config.toml
dataset = "dead-leaves pictures: piles of overlapping shapes"
train_examples = 145000
horizontal_flip = true
objective = "v"
targets = ["shape"]
cond_dropout = 0.1
qk_norm = false
patch_size = [6, 6]
width = 192
lr = 0.0036
momentum = 0.95
orthogonalizer = "newton_schulz_5"
adamw_lr_other_params = 0.0028
grad_clip = 1.0
batch_size = 64
Rows from block 2 of a small class-conditioned image diffusion model, named by matrix and row number. Rows with one number belong to one neuron. Each number is 128 + 32 x the weight over its row's rms, rounded and kept within 0 to 255. All counts start at 0. Numbers have three digits each.
After each neuron's rows are labels from the 100 images, of 14976 (inputs lightly noised), where the neuron reaches its highest value: "responds to" is what is common among them. Only what is clearly more common there than usual is listed. The data: dead-leaves pictures: piles of overlapping shapes. In brackets: how many of the 100.
# fc1: MLP up (model.blocks.2.mlp.fc1.weight, 384x192), inputs 0-95
# fc2: MLP down (model.blocks.2.mlp.fc2.weight, 192x384, transposed), outputs 0-95

fc1.211:108151114168078132105110093122146099127112126102140168059118137139153120078065137091121104106131175128072138146168166108117114150127170203086141144205150118186124127192057114147146176134095112097150104165122135103093086182119105140161154102107133108123126128068113147140136255115123194125
fc2.211:131161128149092085101100123141129183159126132154062101121122140195112067113000124171135123134154103136132121137122169162132127134179124116138118128077130111136117070130090124115073134121176129117104133079139130114141100096145128150122122207151128138120148140086130117123123095130143084143
responds to: grey (64)

fc1.82:180140145129095122142122145160166122128097117118148159116137101179041118160000124133133163129103186107052134114118136116135115155080153146127168160120180115146126129137101137030000145132170094116178132127141126124149128127098171107163167040158142105080153160194150169093112073135135073155
fc2.82:129158111119086175141094150118136112101121104177129058106088141194086128156220127150127140085077208135125124071145086125129109127158125138101124103159144147112131183129124116136231131099176145134100141158125129123049100114115076120144134049149137091126122119139155121069151148127120106124
responds to: grey (71)

fc1.13:142138138172186092146094166100147085127149066073154138075121080143129165104061160158160116159139097153085144196162165105080080108193128104080137090139141092164115110113114113123177200114118142119128095133114134178114142128124139193092101164134148099135126143153181076093139139129126116102
fc2.13:147209175178098095149086106122115124120185080098123185070129180123147129103057111087118124076173147126112126128108163159141101123195131144147092154069097095159126043117110118146071130122146135129055139104117124092174140172121118174072130128137151123131143192125097129173099123132129117131
responds to: grey (54)

fc1.332:092107112120126050178133135139119168130096121102151115072142091119110137151124162132105135138139072068123096142087143159183151177118096132150144111159175128159116098089105096096105103099160161099146113140134108149133161198140202146124080099222134088118127155132177137071103081105109083150
fc2.332:127069114122081173157119090142129077116116114116165146069141156059116146076090096126123090192150140071114158151138196115096137133087121122152158148156134149097127110139115133043190143144106126129178110181097111081154192087134109149092149094179127108136108129156112160196075165119101196125
responds to: vivid (86)

fc1.312:115123090224115140204135109113103085131100108138114122092103146118173100160146090097101154164147141041102098171108124163099159083063127126141118140083135156173125145090109172086179131106129141126108181180135162169153129124109140151133102088127019156087146093100101164118132132119142084120
fc2.312:094145155208125141181142138130143144167048108157152132116159086120104161139119163139118146080125088062111125130124082116117129124055127107172174101131157194139132202113112158148076125147144139130167105089132109144085157130135144165156136086128033186186131145119123115104091102125133121045
responds to: vivid (45)

fc1.210:122123068173156120112091124134099157131094192102079119124134126162163145138138092153219139151097138116126167091114155107130065155110143140063118158139153101113107092146099094129170204190113104188154057123120080156120128173134137131094118181135047184132125114112137102107130169110114134094
fc2.210:203182113177123199129077126138177112188119194123107102104140145136147136128164163092099112134128187121122127137169170150136071129042137134113115096123090132157113154146118103156184130074113135191114127097072149086131131115127110115163128175103057161128140096168101082156148130121098149161
responds to: vivid (75)

fc1.338:103116148089054074095184102126104148124093178198186154180137120173092156082023144133141075109147131074108123124150097115182166095124087165143149147116142099109115113133150162075143085128137133134153122103132140137159135082123143155099157095086099092147140105144120108099118125160074131143
fc2.338:171141100085115126101159160117168077099053183180092071202115123147114050140084120209129120099136166149127129119124047172095145118167122116115091121108132119091111139130098139160113150111127115125121131129131118152138189237100118148091132160105103115118105135127099113179119137124098137124
responds to: grey (59)

fc1.83:101137110064142110143144111108205105130075054144134091130114158125176121075144237127121186156124120090150101134118104127098124128175127147085162109165094106133130147108094165132106135086143142103104109189128227115124102123121080186161145118164101099159118091074112103126115172123179110141
fc2.83:170127149063109146136172108137110092174076069163174168136105113067127196143046035120119089152084103159136151137144120126121136137119111112178159156126216093132134166113161135131173122175123125111146146066142144133164090137147144164173129132121103110119115082093115147136148146099114146105
responds to: vivid (92)

fc1.139:102166125096144105106087101106133160134153147153144169092149127203095103141126148098149122193083127121122149100108071139145175094118130110094110105106117127114116086148101143128116186111169120068100094181135114117107113155190087157125106120074144143130145163180120173119122070096151102115
fc2.139:163214117093139160114100127112144099217180137138153141140125085096087081133103110165105128120044164112127132142119055120137150134077147101145114156168114176127119125119125153147159114128104148062123119081109135124160157113128150149135131149116144106097122083212169157143183141115116131082
responds to: vivid (79)

fc1.382:135103096143159149106095065135070092127090123110104087126117142110148105091125127104151114166103089150117081154134170126172105094131152122119121142079100109082123112125116077058107182096115130133130100084129097217133099123181101134106133115119129058122119129187129129102125157101220084152
fc2.382:136138149124096119131140131133129103111145135145108073134150135183104133136000132146127133139142125135119122138122164088132126128130115132122181129123209129132123093126149137138030124110116122141099123131131133119105119115143135120144125121149117137121118180098104108114162133128131118158
responds to: grey (81)

fc1.359:128099098110113081138154076141187194127120131115118101204133069123130137132085134102119085166134134166122107128166053135095095162120105175178141134094123140149130145151067075122135054124174121061127141173114117112137152183123130147222115143124117134112130132016109148176129135137085049135
fc2.359:127098181118127139126142143127124186087096132112100167152140088177150123145000129130137126136113123129123128143139120126135120135166121135076156129155122107126128086123111113139055130124120110150101133142119124135128122097112137123158123253139125125147188161099124138150101138131128153155
responds to: grey (74)

fc1.196:126111155139157080145114125119197157128184116137105103091122170119142130129104116135178147151160147091106117129118153110107125142125057085140133123082101146218132186150212189061126094154110100135101146152129098097165140132064116151135167111139125137105130103160121109174129137184080155112
fc2.196:148110126129118099131108115122125117137125125144051158119107135168022089128000130112127120111144111128131134106104110134124132117100131114101059143094064115134127096124093137132044141138141139139089130134130125106114113102105140129162132197137129115132174155158136171099056119122128148131
responds to: shaded (80); grey (78)

fc1.215:138112122164106084118090128077092146123077203168138148123131122184104148141112107124131155159100116128187109147134167136132131127175109069187118191168166119129104113100137164090128119167166132179149105108140103134130108132117152101093168091159150112174132148162107107142119162204085123157
fc2.215:078148151150047159125092095135113145124095193113142087123101125121138137089101150174129135113089174094148149142161239096141087146207126129102131105082142133081105105099126115127087115085112143203193159136140116154170171079125092102123117128121146098121161135171093109140095107136125140143
responds to: vivid (79)

fc1.275:149121140127125115142147153119126148128136140093221114122136093176055112091021124081132127177140112137118132136152173137142142116121137121092092144118152090125119160121128158093038171118195118105124115121120090103109126113091133085023166055182099152108116150154173133113121176169132090127
fc2.275:140078127127143175156133117127142132078107138096201094123143137222128131140102131110140126206161100115129115200145180157143149117107144122173151131137092101163122105130105117149211110152088154060147113112136145150179152168150097089025133036132118192140134091096114129163113110123147179163
responds to: warm (43); grey (34)

fc1.21:130102137104109108095080223162160162131178130136143124173126114212086133129074053105103139135104127104116169179123071113072187188122125081109165180140154115108105142187125161121131138119115142115110131193116203065113142108135147221073132082164116091075133113138100117157107103030095131127
fc2.21:156140124111122110092112116141154141185194134168105152154135137134102192114087185126124131125078142099127113203097041127152136149169113123104121108133155109143114193159142125160123117164150140120129129067135152171178123183135105208102137165150116105150086139059125157119117119140100050135
responds to: grey (43)

fc1.187:139149093150081161138118158133131091132123134105117097113137120124129134099118131051144095177097131139163095120109153121127135097178062102182130147194205154103137166120095136146130172136150151136163146127151097074151130136177082178106096156108135150222129111114151114156109102090075134133
fc2.187:120144148124127134132078110126145095114171134125191103114081137236127116133000123147125170109146117103128132138113097131129130128094131132122152158139178152120125088131111111122063119114127124122004126149154126112127147148132108128109132173132127132109090159157132164127123128126142109147
responds to: grey (78)

fc1.103:096113154155078134155149169143138142129128068101100160148125153133082087133111187105117097166153104130149140137163108114115154122145107106080124094121085162107056140150120156099064162132133172117130131122143156061072138118134118091083112093078087136076153173151187173072136195148109111152
fc2.103:168086084160150186147124099124149056134102085098144058144134109161139095093092077096100131166144034111112136162130120112144130116140149122152202133110111081129062130126111113168177097124101124120122137146130113209112194150144130076103147119076095133126147118100115108153099099115102169127
responds to: vivid (52)

fc1.157:176127085090163121187184140145061141126138149144129112166111106104173163102093158194094119145101136144119128060068161122180113126105089127140125131086086153094141096149156121128171149119187145130162134021118079131113116149126076040135149150114118168167129118114135101128137064161113133088
fc2.157:056102171080144086194218115116188152112139152106133151133127130124131157146057101026135154115078127151128127147126115069122109125043131109142110177181125149110131127113146110150072121136059114162139132201129135136127141108135127077125136160183113123145124139142103084155121158120125158122
responds to: grey (39)

fc1.108:108147113143080158118099160125213156127139109108228158046122136178076180087014102094137132150087168126130089079146119100149126166185094115109091164157179128098155198115150163087097140139184181141133110139115152154144117155123133130100169082141129138160125150130182175146109102137071163123
fc2.108:114160160131117075120076114126104078105108110125158093073187150196098207106081145110117122191101133070135154032125156140122119142219116121149082110085107092148147081115159135123134139154097105165065128142114121119117145058109157142141128077104131109132132104053078139091111138115106078156
responds to: grey (49)

fc1.17:126090081140167110054188110131137113134175108089078149115143117165145150123110102131128151066137117100173120128092113148137172151140114091096134113171074168091128126082126099120138162156099192120113128118132145186110140174089096159109125155131170102114137140095143112128133157098140079140
fc2.17:135102160148091187091139146126141074089199113060044088174127146161134143142107152138106149135171166076126128120102129058134142112138122119135135109037095185124132178131137104208098125113147094142149129096106141089101076066152103152123134158086175138113120087101110106089127093117134178117
responds to: vivid (48)

fc1.120:120152184126151248118118207122102152130072132091114153128130156125151131155085115140054112112108188109140089088139081073130122159112247181045151139114084150125125151086140166132135106174097152110167117132122170114115153143126128146119099120111146144087126121109155210100128119165120115127
fc2.120:161128108127133077117122114128135126161104135122070091144134121210149149125000127090136111161149135124129133141121141132128137135130128122114129103188180132120127128140147149121099125117144114144133134131140132146109121143146143143129127239154131122152187120104135133157130110126129113158
responds to: shaded (82); grey (65)